From a checkpoint of a small masked spectrogram model.
Model: 4.65M parameters, log mel input, encoder arch vit, encoder norm layernorm, encoder activation quick_gelu, encoder patch size [16, 4], encoder layers 6, encoder width 192, decoder width 128, decoder layers 4.
Training: muon at rate 0.014, 8300 steps, batches of 512.
Data: trained on phrases spoken by 400 fixed synthetic voices, 39062 training examples.
Rows from block 5 of the encoder of a small masked spectrogram model, named by matrix and row number. Rows with one number belong to one neuron. Each number is 50 + 12 x the weight over its row's rms, rounded and kept within 0 to 99. All counts start at 0.
After each neuron's rows are labels from the 100 clips, of 14848, where the neuron reaches its highest value: "top examples" is what is common among them; "band" is the frequency band that holds the peak. Only what is clearly more common there than usual is listed. The data: phrases spoken by 400 fixed synthetic voices.
# fc1: MLP up (encoder.blocks.5.mlp.fc1.weight, 1152x192), inputs 96-191
# fc2: MLP down (encoder.blocks.5.mlp.fc2.weight, 192x1152, transposed), outputs 96-191

fc1.221:47 72 43 59 83 50 61 56 44 71 41 52 44 31 43 32 34 33 59 62 39 60 73 67 75 40 72 55 45 44 53 58 65 63 56 68 47 39 31 33 45 54 55 47 44 50 43 62 49 49 25 62 47 27 36 54 38 38 45 38 42 39 56 52 59 52 43 33 54 53 33 55 43 32 45 38 57 37 55 52 46 57 54 48 47 30 53 42 36 41 31 50 59 57 59 48
fc2.221:58 46 52 58 48 45 48 64 53 55 42 55 42 57 72 62 58 70 87 26 56 36 62 40 69 32 51 52 68 58 51 46 55 16 60 53 53 52 58 47 56 36 53 37 35 64 47 32 67 54 66 54 48 42 60 57 27 48 34 51 49 59 55 51 42 44 66 52 36 38 37 56 40 76 50 54 60 56 34 52 42 36 45 58 40 56 53 42 42 49 68 54 28 26 40 53
top examples: clipping; reverberation; child-like voice
band: 250 to 500 Hz

fc1.340:61 34 45 58 51 49 50 41 77 67 48 38 55 63 50 62 24 67 62 25 37 69 37 34 53 36 55 64 36 57 39 26 57 41 65 54 56 52 00 45 50 41 53 39 20 65 50 64 65 55 61 46 58 74 52 63 42 52 40 48 26 38 44 52 46 19 47 40 55 53 58 51 39 38 37 64 70 51 40 57 60 48 61 53 47 46 44 49 63 49 51 74 49 52 47 53
fc2.340:47 54 46 43 64 28 66 55 35 35 60 75 66 36 46 51 56 42 57 35 61 51 68 51 52 42 63 42 60 56 43 57 23 54 43 53 55 45 68 35 48 58 46 60 69 50 64 43 52 53 56 53 40 53 35 57 34 32 49 50 62 65 42 49 41 49 56 57 45 46 34 51 53 49 61 28 54 30 59 55 54 40 53 41 59 62 70 27 36 62 53 48 44 33 53 54
top examples: /d/; fast speaker
band: 2000 to 4000 Hz

fc1.33:63 57 33 51 22 52 48 40 61 51 54 56 35 53 53 32 52 50 49 74 22 55 50 46 70 48 64 51 54 66 44 58 53 56 53 43 66 46 45 57 51 52 66 46 47 56 56 61 38 45 39 62 42 58 55 69 43 65 72 54 38 50 39 53 39 27 52 41 29 56 62 72 49 51 65 52 37 64 34 45 62 56 44 47 61 41 62 53 66 44 42 26 67 78 62 43
fc2.33:55 48 37 64 39 64 51 46 52 44 52 58 55 51 51 47 62 68 49 56 53 55 47 33 40 78 54 53 61 45 26 59 46 17 58 44 56 71 57 52 47 67 54 69 32 60 63 67 45 54 49 35 31 39 50 41 51 40 64 40 51 50 44 29 67 64 62 71 33 45 43 38 27 62 53 51 63 35 49 55 47 59 64 48 45 34 64 45 40 44 56 47 37 56 41 64
top examples: reverberation
band: 250 to 500 Hz

fc1.696:44 61 77 73 43 38 46 48 68 49 31 56 56 65 41 43 38 30 41 45 49 49 54 63 50 45 49 57 90 53 48 53 62 40 48 42 49 46 39 55 38 48 37 61 43 66 61 40 47 53 53 29 45 62 51 62 45 30 73 22 49 59 59 50 46 50 61 42 69 51 59 67 62 52 44 50 51 52 38 63 62 71 34 57 65 58 49 49 57 50 67 44 47 36 18 33
fc2.696:46 56 54 47 65 51 39 63 29 41 39 36 66 31 26 61 67 33 58 57 68 55 41 50 59 55 45 43 45 52 61 47 47 41 71 59 25 78 55 55 43 41 51 56 54 43 41 45 45 49 50 50 54 38 37 22 58 56 46 57 61 69 72 53 31 56 51 48 54 46 45 66 30 54 49 36 52 34 38 58 46 46 64 43 24 28 34 35 31 35 58 63 64 57 36 42
top examples: child-like voice; /i/; dull voice
band: 4000 to 8000 Hz

fc1.735:51 49 40 45 59 67 31 42 47 31 60 46 50 61 57 48 18 40 44 48 44 41 22 44 66 46 50 47 59 54 53 72 54 50 64 45 20 55 53 38 39 54 62 65 59 56 39 40 46 46 44 53 74 64 38 28 50 67 52 42 51 45 53 48 58 35 38 47 48 42 46 60 69 23 41 62 60 40 35 35 59 40 51 48 49 51 43 60 55 50 46 58 69 47 55 46
fc2.735:58 50 45 58 42 59 56 55 61 49 44 51 65 52 64 62 70 66 63 54 62 53 60 51 36 53 55 57 37 55 49 48 41 57 41 54 54 54 58 63 51 36 57 30 28 37 72 53 50 48 49 48 19 54 57 72 38 55 43 58 61 34 43 75 45 51 51 41 35 64 59 57 28 67 62 52 40 26 56 31 36 44 30 56 54 44 51 46 29 44 62 36 29 43 39 53
top examples: child-like voice
band: 250 to 500 Hz

fc1.765:51 46 59 57 33 53 18 45 58 49 59 30 38 38 22 33 41 63 49 62 21 58 42 43 66 42 52 54 48 54 65 45 57 62 49 44 45 53 54 62 52 49 63 50 52 43 57 29 52 55 38 30 63 60 54 59 54 39 64 36 42 61 30 33 57 40 56 44 59 34 56 40 52 44 44 60 63 61 40 26 59 52 58 31 73 43 62 39 61 74 31 63 54 34 40 40
fc2.765:50 55 46 60 63 55 55 51 44 49 48 52 69 64 79 54 51 50 58 31 71 34 62 56 38 66 51 45 57 46 38 63 27 41 36 59 50 43 37 46 43 45 30 52 43 48 40 60 52 40 51 50 40 45 41 59 50 50 27 40 55 34 76 64 47 53 38 51 38 58 33 57 43 61 51 22 36 64 37 54 52 32 28 79 38 58 43 41 33 43 57 37 50 56 49 54
top examples: reverberation; fast speaker
band: 4000 to 8000 Hz

fc1.689:50 23 32 67 43 47 46 65 47 38 57 40 27 47 69 41 49 48 49 32 51 48 62 49 57 44 56 47 56 47 45 50 43 56 66 52 69 61 50 65 55 73 63 32 58 65 45 63 33 55 68 59 57 55 66 57 30 39 58 58 50 47 32 37 47 38 57 66 78 72 39 61 26 38 31 51 37 61 62 37 60 50 31 37 52 53 64 39 51 50 49 45 53 58 35 46
fc2.689:43 44 52 62 56 62 44 57 64 25 20 67 71 60 51 58 47 62 60 61 51 54 33 43 24 31 52 61 50 50 51 63 58 50 55 45 41 46 63 51 50 40 59 48 48 49 46 37 44 66 55 63 33 59 28 49 44 60 48 43 60 39 64 64 50 46 57 22 28 40 53 43 76 56 64 59 46 38 41 35 48 49 67 61 53 44 48 64 38 31 28 41 27 62 54 37
top examples: clipping; child-like voice
band: 1000 to 2000 Hz

fc1.690:38 65 62 39 54 50 41 53 33 51 56 40 63 44 45 40 38 78 41 76 34 56 61 51 44 60 38 66 25 38 46 55 62 54 71 48 41 40 40 49 68 47 52 75 35 55 60 38 74 73 35 59 68 58 58 45 66 57 70 59 51 57 48 52 53 37 51 45 42 37 55 56 45 53 52 51 67 68 33 73 42 49 39 66 40 37 39 47 61 37 44 45 49 32 36 62
fc2.690:66 50 47 42 35 48 59 51 65 54 40 60 53 49 44 46 56 34 51 42 79 40 61 51 49 44 65 36 74 45 42 54 50 63 54 44 62 62 57 38 55 50 47 37 42 42 60 55 51 62 56 41 44 45 44 46 55 32 16 42 59 43 58 44 59 55 49 70 56 53 46 48 56 43 50 42 24 32 78 28 46 58 59 30 62 63 61 46 49 66 53 43 66 65 64 36
top examples: /d/
band: 2000 to 4000 Hz

fc1.527:51 62 55 61 27 56 42 40 50 76 40 32 38 69 42 31 43 32 43 56 58 50 44 27 55 48 51 75 68 41 54 69 59 65 64 42 38 66 52 45 46 41 58 59 71 38 49 56 47 54 62 36 38 55 58 44 53 64 49 43 43 46 43 53 36 45 40 40 52 58 60 33 72 52 60 48 75 64 58 64 30 50 35 56 64 45 57 47 45 22 46 36 45 57 48 46
fc2.527:59 47 52 41 37 63 60 28 64 45 49 49 65 41 59 53 44 52 78 49 49 44 37 30 41 40 59 43 62 56 34 37 54 36 58 47 59 49 61 61 59 68 65 44 32 38 47 22 39 49 49 41 50 37 41 46 52 55 60 56 45 59 38 51 52 38 40 45 55 60 67 57 42 29 24 19 55 57 62 66 64 71 58 50 52 65 73 57 30 42 27 59 42 38 68 53
top examples: low voice; reverberation
band: 250 to 500 Hz

fc1.612:43 55 52 60 69 36 44 58 50 57 52 39 72 54 45 57 19 72 51 38 54 34 35 50 54 55 39 53 56 37 47 54 63 69 38 54 46 31 47 70 35 52 48 49 43 50 65 57 56 42 45 65 33 43 60 48 56 38 50 38 53 53 34 59 43 48 66 49 38 60 57 44 57 50 49 54 32 70 54 48 47 60 64 50 46 67 63 54 57 43 63 77 49 39 73 49
fc2.612:55 56 41 32 44 48 67 53 42 56 37 48 46 50 36 41 52 42 35 34 48 68 69 61 35 54 60 48 41 59 62 37 26 23 41 37 50 38 49 53 57 52 54 47 64 33 55 54 35 52 28 40 70 85 44 50 60 53 48 55 33 68 51 44 44 23 40 72 55 44 42 54 44 45 62 40 61 77 50 45 56 51 47 65 52 52 51 28 42 44 48 43 36 78 54 38
top examples: /d/; /g/
band: 250 to 500 Hz

fc1.400:40 63 64 77 51 45 46 65 57 61 48 41 58 47 70 45 29 71 44 33 55 55 51 31 25 50 54 47 69 71 42 38 53 59 63 32 63 57 41 50 56 67 50 72 30 50 41 54 59 46 69 53 32 46 54 69 45 77 54 32 33 59 59 55 54 53 42 53 39 33 54 69 40 36 68 60 58 71 51 33 46 60 51 56 40 52 69 40 44 51 47 65 63 47 61 51
fc2.400:46 51 28 51 36 70 51 50 44 40 75 74 49 51 52 50 41 43 64 45 68 60 60 86 52 60 59 65 53 47 63 64 16 43 42 44 37 62 58 69 57 57 64 44 68 51 69 71 52 45 37 26 47 34 51 51 28 25 52 64 45 50 61 37 42 47 55 71 51 46 46 56 35 32 38 50 37 51 43 61 44 34 55 38 58 52 70 32 50 29 65 51 39 59 64 52
top examples: /d/; /z/
band: 4000 to 8000 Hz

fc1.547:58 38 56 49 49 50 61 43 56 62 39 60 55 46 56 40 29 49 61 59 52 43 36 54 68 49 61 57 54 69 42 33 40 55 59 42 31 35 49 47 40 55 48 56 43 53 61 46 54 53 57 34 62 22 74 30 57 43 34 45 62 50 45 51 51 65 56 46 92 41 62 60 42 45 43 42 51 33 60 53 57 68 59 58 42 61 36 68 51 63 71 48 75 45 49 58
fc2.547:63 57 42 48 40 52 53 52 57 38 44 33 58 39 47 54 35 51 32 35 62 55 61 22 71 38 54 53 37 47 38 62 57 64 60 53 47 46 33 52 83 51 75 45 45 53 54 53 38 44 60 50 38 74 63 65 49 48 63 48 54 53 48 55 46 49 55 40 41 49 30 43 44 59 45 57 47 66 57 46 33 61 46 39 59 43 49 80 31 35 36 64 54 41 47 43
top examples: /f/
band: 2000 to 4000 Hz

fc1.66:43 56 44 40 37 54 54 43 54 33 61 38 61 48 47 67 20 15 64 47 72 45 48 65 31 65 47 21 50 52 53 66 52 56 49 46 31 48 38 37 15 55 57 73 54 62 60 46 43 49 58 55 69 45 47 56 52 46 51 46 82 48 63 73 66 38 53 57 43 35 47 42 49 49 35 38 37 70 45 59 47 58 43 62 46 38 43 42 52 53 53 63 55 38 55 54
fc2.66:54 46 32 39 49 69 45 49 44 63 50 68 51 35 27 49 83 65 53 60 41 40 63 65 40 41 39 57 55 42 55 65 31 35 53 54 58 61 48 58 50 35 31 57 49 59 34 42 44 70 62 70 54 47 51 40 45 61 72 54 28 45 39 61 64 36 42 56 49 70 42 41 49 54 60 44 45 42 61 44 47 33 53 70 54 54 39 49 30 52 48 57 16 56 38 43
top examples: child-like voice; thin (high-pass)
band: 250 to 500 Hz

fc1.513:57 52 41 53 45 52 40 48 36 43 45 71 38 73 42 58 50 28 71 45 48 40 37 59 54 55 52 36 34 41 43 23 47 31 42 54 52 41 70 50 51 63 59 39 40 84 48 47 40 51 67 53 60 33 63 38 73 79 61 26 44 58 34 41 59 68 65 49 79 72 42 43 51 57 50 81 49 47 48 29 54 61 41 58 34 50 53 24 67 39 52 57 76 46 53 43
fc2.513:51 51 49 61 45 66 45 46 59 52 57 51 41 44 39 57 46 49 57 56 46 29 61 59 52 31 45 54 51 41 52 60 55 59 65 55 43 52 63 31 40 26 44 41 50 41 74 25 53 62 50 28 74 56 39 53 37 41 44 75 55 42 45 57 67 61 49 50 24 71 67 36 39 59 62 54 53 52 47 47 72 32 32 76 67 44 16 29 46 49 42 49 43 65 59 53
top examples: /ʌ/
band: 1000 to 2000 Hz

fc1.528:42 49 63 54 33 64 41 34 65 38 37 54 21 48 63 55 38 44 57 54 61 50 50 67 47 42 53 37 36 49 81 57 50 32 55 40 52 53 44 44 61 65 44 47 34 51 79 49 55 55 64 38 55 31 57 48 32 68 46 68 54 45 47 70 37 53 41 49 41 54 66 37 51 51 62 49 75 49 54 70 46 49 71 44 57 55 42 54 42 49 64 36 72 48 60 43
fc2.528:35 54 59 70 62 45 67 58 39 67 50 39 66 53 34 37 54 48 56 55 30 38 39 65 42 68 56 51 51 57 39 58 42 55 34 48 53 53 45 54 57 38 74 45 76 43 37 48 46 48 53 50 58 67 36 47 44 48 58 39 60 62 52 57 55 62 47 31 38 50 52 64 71 36 47 49 51 52 47 32 44 49 63 67 45 45 57 64 48 59 41 46 37 79 68 56
top examples: /ʌ/
band: 2000 to 4000 Hz

fc1.222:51 59 65 48 51 63 37 40 53 59 54 30 38 34 47 55 30 58 43 41 07 55 48 46 46 42 58 39 75 50 33 62 56 62 58 45 76 38 37 54 47 51 50 46 27 60 33 49 42 46 46 45 59 55 42 57 45 41 44 58 53 35 40 83 66 43 60 56 62 45 58 57 66 35 68 52 44 42 54 67 61 65 50 50 46 38 29 62 47 58 63 41 53 58 42 48
fc2.222:45 55 59 45 53 49 35 69 62 37 49 58 53 55 54 72 51 61 53 60 79 52 69 62 34 48 58 47 33 27 62 55 56 73 42 46 60 32 62 41 31 44 41 63 53 36 71 48 58 56 40 30 60 31 53 56 32 45 48 40 68 46 41 53 40 52 38 55 63 48 42 60 58 35 39 53 43 57 28 41 54 49 33 50 47 63 32 46 58 47 43 53 55 56 64 52
top examples: /f/; muffled (low-pass); /aʊ/
band: 4000 to 8000 Hz

fc1.378:53 64 31 57 43 32 58 48 47 56 44 64 43 36 48 52 57 58 51 61 46 59 65 56 77 47 48 56 41 53 58 42 43 33 49 72 64 42 33 47 46 42 50 17 57 35 52 42 38 47 45 75 37 74 42 57 37 52 64 64 54 41 55 64 49 52 50 34 44 55 50 54 49 68 45 68 59 45 48 49 67 58 53 71 55 54 74 54 41 45 45 31 47 54 61 57
fc2.378:66 50 53 65 36 28 42 52 70 49 47 63 51 38 56 68 51 58 56 41 38 45 44 67 51 43 64 54 69 39 49 51 53 46 62 54 43 14 38 30 38 28 63 53 30 57 50 66 37 55 35 51 68 69 36 59 48 49 44 58 26 44 64 56 39 48 60 44 19 51 56 68 39 42 41 55 71 54 55 47 49 50 65 28 54 44 39 16 65 57 38 53 50 60 70 39
top examples: /f/
band: 250 to 500 Hz

fc1.725:52 52 56 43 58 30 66 64 55 38 59 46 57 49 58 45 49 70 65 66 59 55 42 42 85 60 44 70 64 31 50 26 58 41 37 51 45 53 57 27 52 45 53 56 46 73 59 54 52 64 49 53 51 69 63 59 52 36 55 63 39 50 49 39 63 48 54 63 56 27 40 44 54 39 49 27 59 65 49 71 56 65 36 63 52 68 27 57 40 59 63 22 59 36 27 20
fc2.725:68 61 53 38 43 44 48 51 43 64 54 61 34 44 45 59 59 49 53 46 41 36 57 57 32 40 39 52 46 77 28 47 45 54 67 45 45 53 54 50 67 38 53 45 63 37 50 39 72 54 38 61 41 29 49 54 37 53 59 61 33 32 39 44 30 75 41 45 45 43 65 30 58 36 49 42 62 29 51 57 37 31 41 54 27 45 73 59 30 63 66 65 54 33 86 53
top examples: child-like voice; /æ/
band: 250 to 500 Hz

fc1.338:45 45 45 46 58 48 54 52 38 30 72 50 48 36 39 42 38 47 50 55 61 57 74 64 49 41 44 39 30 33 64 49 50 52 60 71 42 34 48 58 69 47 40 39 46 51 58 52 47 57 55 54 47 32 39 60 34 68 39 60 64 32 43 51 60 34 42 59 70 57 51 42 42 47 24 47 72 47 38 51 52 64 55 33 66 48 36 47 61 38 48 56 60 38 40 59
fc2.338:64 46 60 24 35 45 46 46 62 50 36 57 63 56 47 62 67 50 69 40 47 53 45 33 70 58 48 66 48 53 41 61 56 48 61 38 49 58 52 30 51 50 50 44 41 50 38 33 51 52 65 44 65 35 60 41 63 36 66 32 59 51 67 61 56 61 59 55 36 35 37 47 62 53 49 45 39 28 58 62 68 37 42 58 25 51 62 57 47 72 62 54 41 50 54 48
top examples: clipping
band: 250 to 500 Hz

fc1.147:53 48 57 49 62 42 62 54 62 51 62 62 43 48 54 56 68 44 57 46 58 49 56 50 52 52 38 53 31 45 59 47 48 47 46 47 46 51 51 15 22 15 48 49 70 41 64 54 45 68 54 33 55 21 59 48 53 29 49 47 53 43 52 67 44 64 40 54 64 54 63 31 55 65 42 48 34 39 51 54 80 44 67 65 49 68 48 58 23 31 29 58 30 47 54 64
fc2.147:53 52 56 48 34 47 59 54 34 43 37 53 47 43 50 53 54 67 58 71 43 49 51 46 61 54 57 45 70 41 36 43 49 59 46 33 56 81 47 57 77 69 48 57 35 82 37 74 51 50 50 43 48 48 60 42 46 84 64 67 41 55 61 47 65 37 44 50 38 52 49 65 32 28 63 50 50 44 56 52 22 49 41 36 43 51 46 43 53 58 81 45 45 53 58 51
top examples: /f/; rumble
band: 4000 to 8000 Hz

fc1.86:61 55 33 43 46 59 27 60 55 55 33 49 59 42 64 37 41 28 41 27 48 30 63 51 40 48 57 41 53 72 49 60 54 33 64 54 58 41 53 69 60 45 59 48 51 62 44 56 50 54 59 69 53 35 42 67 69 75 44 49 46 49 45 53 67 40 49 55 49 51 68 57 46 72 27 65 40 48 52 38 48 46 64 39 57 26 43 53 39 55 40 43 53 56 58 74
fc2.86:57 52 49 61 47 57 54 45 44 66 53 66 47 43 20 49 56 58 42 59 69 57 68 56 64 64 65 41 61 34 65 38 55 63 49 56 45 45 36 47 28 63 24 39 29 55 52 64 60 49 40 54 35 41 50 47 44 54 30 60 71 46 32 49 46 53 36 51 55 44 39 35 55 44 35 60 50 34 48 46 54 50 71 44 54 71 43 44 79 45 55 45 46 79 34 44
top examples: clipping
band: 250 to 500 Hz

fc1.22:43 67 62 38 42 56 33 55 57 37 52 52 29 46 56 57 40 57 51 52 55 46 46 55 47 49 72 52 27 71 54 36 45 40 41 28 56 53 66 43 75 66 52 52 57 74 51 34 75 58 32 44 56 36 37 40 48 47 57 49 58 43 43 20 65 50 34 44 51 42 58 61 64 26 41 37 61 51 52 52 71 56 30 47 35 39 79 58 57 60 44 52 50 59 37 61
fc2.22:56 42 52 44 39 34 58 57 63 63 40 47 71 22 51 49 41 73 56 54 72 51 53 27 45 29 57 53 56 41 31 37 32 53 60 61 57 56 63 39 76 52 40 62 40 49 67 67 40 50 58 61 38 55 87 37 55 52 60 40 38 39 64 49 69 54 40 31 65 59 58 59 69 62 51 40 48 52 62 50 45 59 35 57 74 42 46 50 31 64 50 37 53 49 43 54
top examples: /f/
band: 2000 to 4000 Hz

fc1.189:52 51 36 48 56 39 80 40 42 42 48 57 40 58 21 40 64 59 45 53 09 57 57 65 69 67 37 59 40 45 41 62 67 51 47 30 48 48 48 31 59 47 65 52 52 51 66 58 57 69 57 54 71 58 39 46 49 53 44 61 57 56 61 43 67 53 52 54 50 51 36 39 65 48 46 75 38 49 50 48 37 45 42 53 30 53 44 77 47 47 50 58 55 47 42 38
fc2.189:53 48 51 53 33 58 39 60 42 52 49 43 50 49 46 64 44 56 74 59 81 54 29 59 22 49 51 32 55 41 36 40 27 39 47 65 51 44 44 80 39 42 40 64 55 35 25 71 43 54 43 33 40 44 48 65 50 37 56 40 47 51 35 73 31 57 28 51 49 57 39 55 55 57 32 23 55 53 54 36 45 59 49 48 51 62 47 38 55 59 38 34 54 44 42 59
top examples: /f/; reverberation; child-like voice
band: 2000 to 4000 Hz

fc1.694:52 52 35 42 63 70 56 54 56 40 33 88 44 68 44 62 51 47 50 33 43 44 83 56 54 45 54 70 54 52 37 55 51 38 52 39 40 52 49 48 44 50 56 59 77 60 56 58 44 42 48 69 73 56 48 43 55 48 44 48 84 29 53 34 48 57 40 45 48 43 54 61 33 58 50 70 38 72 56 33 53 56 36 58 59 47 26 62 39 49 45 55 65 43 61 67
fc2.694:53 52 45 52 49 65 51 64 46 55 41 53 45 55 46 63 69 53 45 56 52 50 34 77 63 65 43 52 59 42 44 56 52 57 50 51 57 53 24 65 40 49 51 62 18 54 40 69 65 46 49 51 52 50 09 71 44 52 50 43 55 59 41 39 37 44 57 36 55 55 40 75 73 48 59 49 47 59 52 25 59 51 43 40 46 69 29 40 54 74 50 48 56 52 50 55
top examples: low voice; mains hum
band: 250 to 500 Hz

fc1.503:54 50 47 59 47 57 46 42 69 47 42 70 45 69 48 45 60 49 60 34 42 41 85 61 56 44 46 67 41 41 50 25 47 46 55 42 53 52 63 46 44 42 65 66 66 61 53 57 48 51 62 54 51 49 65 41 63 59 48 37 51 39 40 48 40 50 60 57 55 42 49 60 60 60 50 65 92 51 37 58 41 48 33 59 51 35 27 52 42 47 57 47 57 48 53 56
fc2.503:60 46 46 49 31 27 26 79 42 30 79 21 47 60 70 58 56 61 74 64 40 47 47 47 70 50 33 60 44 43 65 40 44 50 57 66 64 53 50 66 54 54 60 56 38 36 39 72 57 62 55 36 46 62 39 86 47 47 45 69 78 63 59 43 43 51 51 50 54 55 44 52 79 35 46 31 49 52 47 43 51 67 44 66 58 51 46 58 44 55 49 52 44 66 56 59
top examples: low voice
band: 250 to 500 Hz

fc1.666:54 55 37 52 48 40 48 56 51 51 61 61 44 31 54 48 40 44 64 60 28 64 51 57 53 41 46 31 64 49 27 35 42 65 63 49 36 65 40 60 59 55 44 62 29 41 48 57 57 54 32 54 65 49 53 49 54 39 57 48 45 25 50 57 62 48 62 41 57 39 82 38 51 41 69 38 66 44 49 49 44 62 61 39 80 48 48 42 54 65 41 28 63 42 43 31
fc2.666:51 43 45 54 77 34 46 43 48 59 50 37 37 54 28 29 43 59 46 50 47 33 39 22 47 59 56 46 45 45 61 38 40 64 61 51 53 38 55 71 60 44 40 72 37 44 49 63 55 44 58 33 54 52 44 42 51 49 23 40 46 49 28 67 59 58 53 51 52 67 70 67 61 49 25 45 18 59 39 27 53 41 68 65 47 52 51 60 47 57 38 75 26 40 24 49
top examples: reverberation; /ð/
band: 4000 to 8000 Hz

fc1.570:47 60 57 55 51 23 52 50 62 48 53 45 49 55 52 54 41 36 41 48 61 50 52 47 43 49 38 36 57 35 38 44 26 61 54 47 82 48 53 42 46 49 43 50 51 51 33 52 45 54 53 44 39 55 77 43 51 80 37 38 51 42 61 45 69 50 41 64 46 48 38 30 40 57 64 30 40 45 35 68 38 57 42 54 36 30 56 56 37 45 73 51 58 83 45 45
fc2.570:45 55 54 43 42 63 58 56 50 56 56 47 54 41 47 49 56 63 57 49 28 52 52 55 47 50 64 59 38 73 65 59 66 37 52 41 22 57 42 64 51 46 57 50 54 42 65 42 46 44 37 43 55 58 31 55 49 24 51 55 45 55 44 46 31 54 54 37 47 50 58 70 43 37 38 61 62 44 47 28 65 45 57 45 58 63 51 51 50 60 26 43 43 20 52 59
top examples: child-like voice; clipping; thin (high-pass)
band: 250 to 500 Hz

fc1.411:45 73 53 46 34 63 32 49 60 42 32 66 38 51 49 63 45 68 61 36 56 47 52 50 67 62 45 41 48 61 73 50 38 54 44 63 42 46 62 68 33 44 48 46 63 36 61 42 32 58 42 47 54 47 51 45 49 39 41 51 35 56 53 51 47 77 42 59 55 52 38 51 36 47 49 46 51 43 58 54 61 48 55 64 56 58 40 77 32 18 27 75 30 40 56 38
fc2.411:69 58 44 47 57 33 51 51 54 42 69 48 50 49 39 58 63 32 73 69 54 48 44 53 41 40 51 45 46 34 35 42 66 66 40 57 72 54 29 44 71 60 47 65 38 69 25 56 63 59 41 39 15 45 59 62 43 48 42 59 65 45 55 27 51 47 72 36 39 45 51 61 54 52 48 53 28 47 47 55 38 71 42 45 43 47 33 48 58 66 43 30 64 51 51 61
top examples: clipping
band: 2000 to 4000 Hz

fc1.13:58 78 71 60 63 53 59 60 59 42 47 38 40 74 49 36 45 59 58 53 51 48 68 21 36 40 48 35 69 32 76 55 44 49 23 53 66 45 49 34 55 55 51 47 58 68 61 43 68 60 43 42 21 50 34 26 64 64 48 58 48 59 27 40 39 58 44 45 52 73 78 65 44 73 68 47 50 41 54 49 54 50 46 48 51 56 71 39 58 53 39 63 36 50 62 24
fc2.13:65 48 47 45 15 64 61 30 55 46 42 40 50 70 51 36 65 39 58 47 41 56 43 25 43 71 51 44 44 48 25 35 48 66 35 59 58 56 25 72 49 69 54 67 68 36 47 59 41 49 53 46 81 66 40 29 65 45 53 48 39 62 60 72 42 65 59 65 54 24 49 45 36 48 36 48 39 57 60 38 51 50 52 39 48 46 42 54 42 54 34 68 69 47 53 59
top examples: child-like voice; reverberation
band: 4000 to 8000 Hz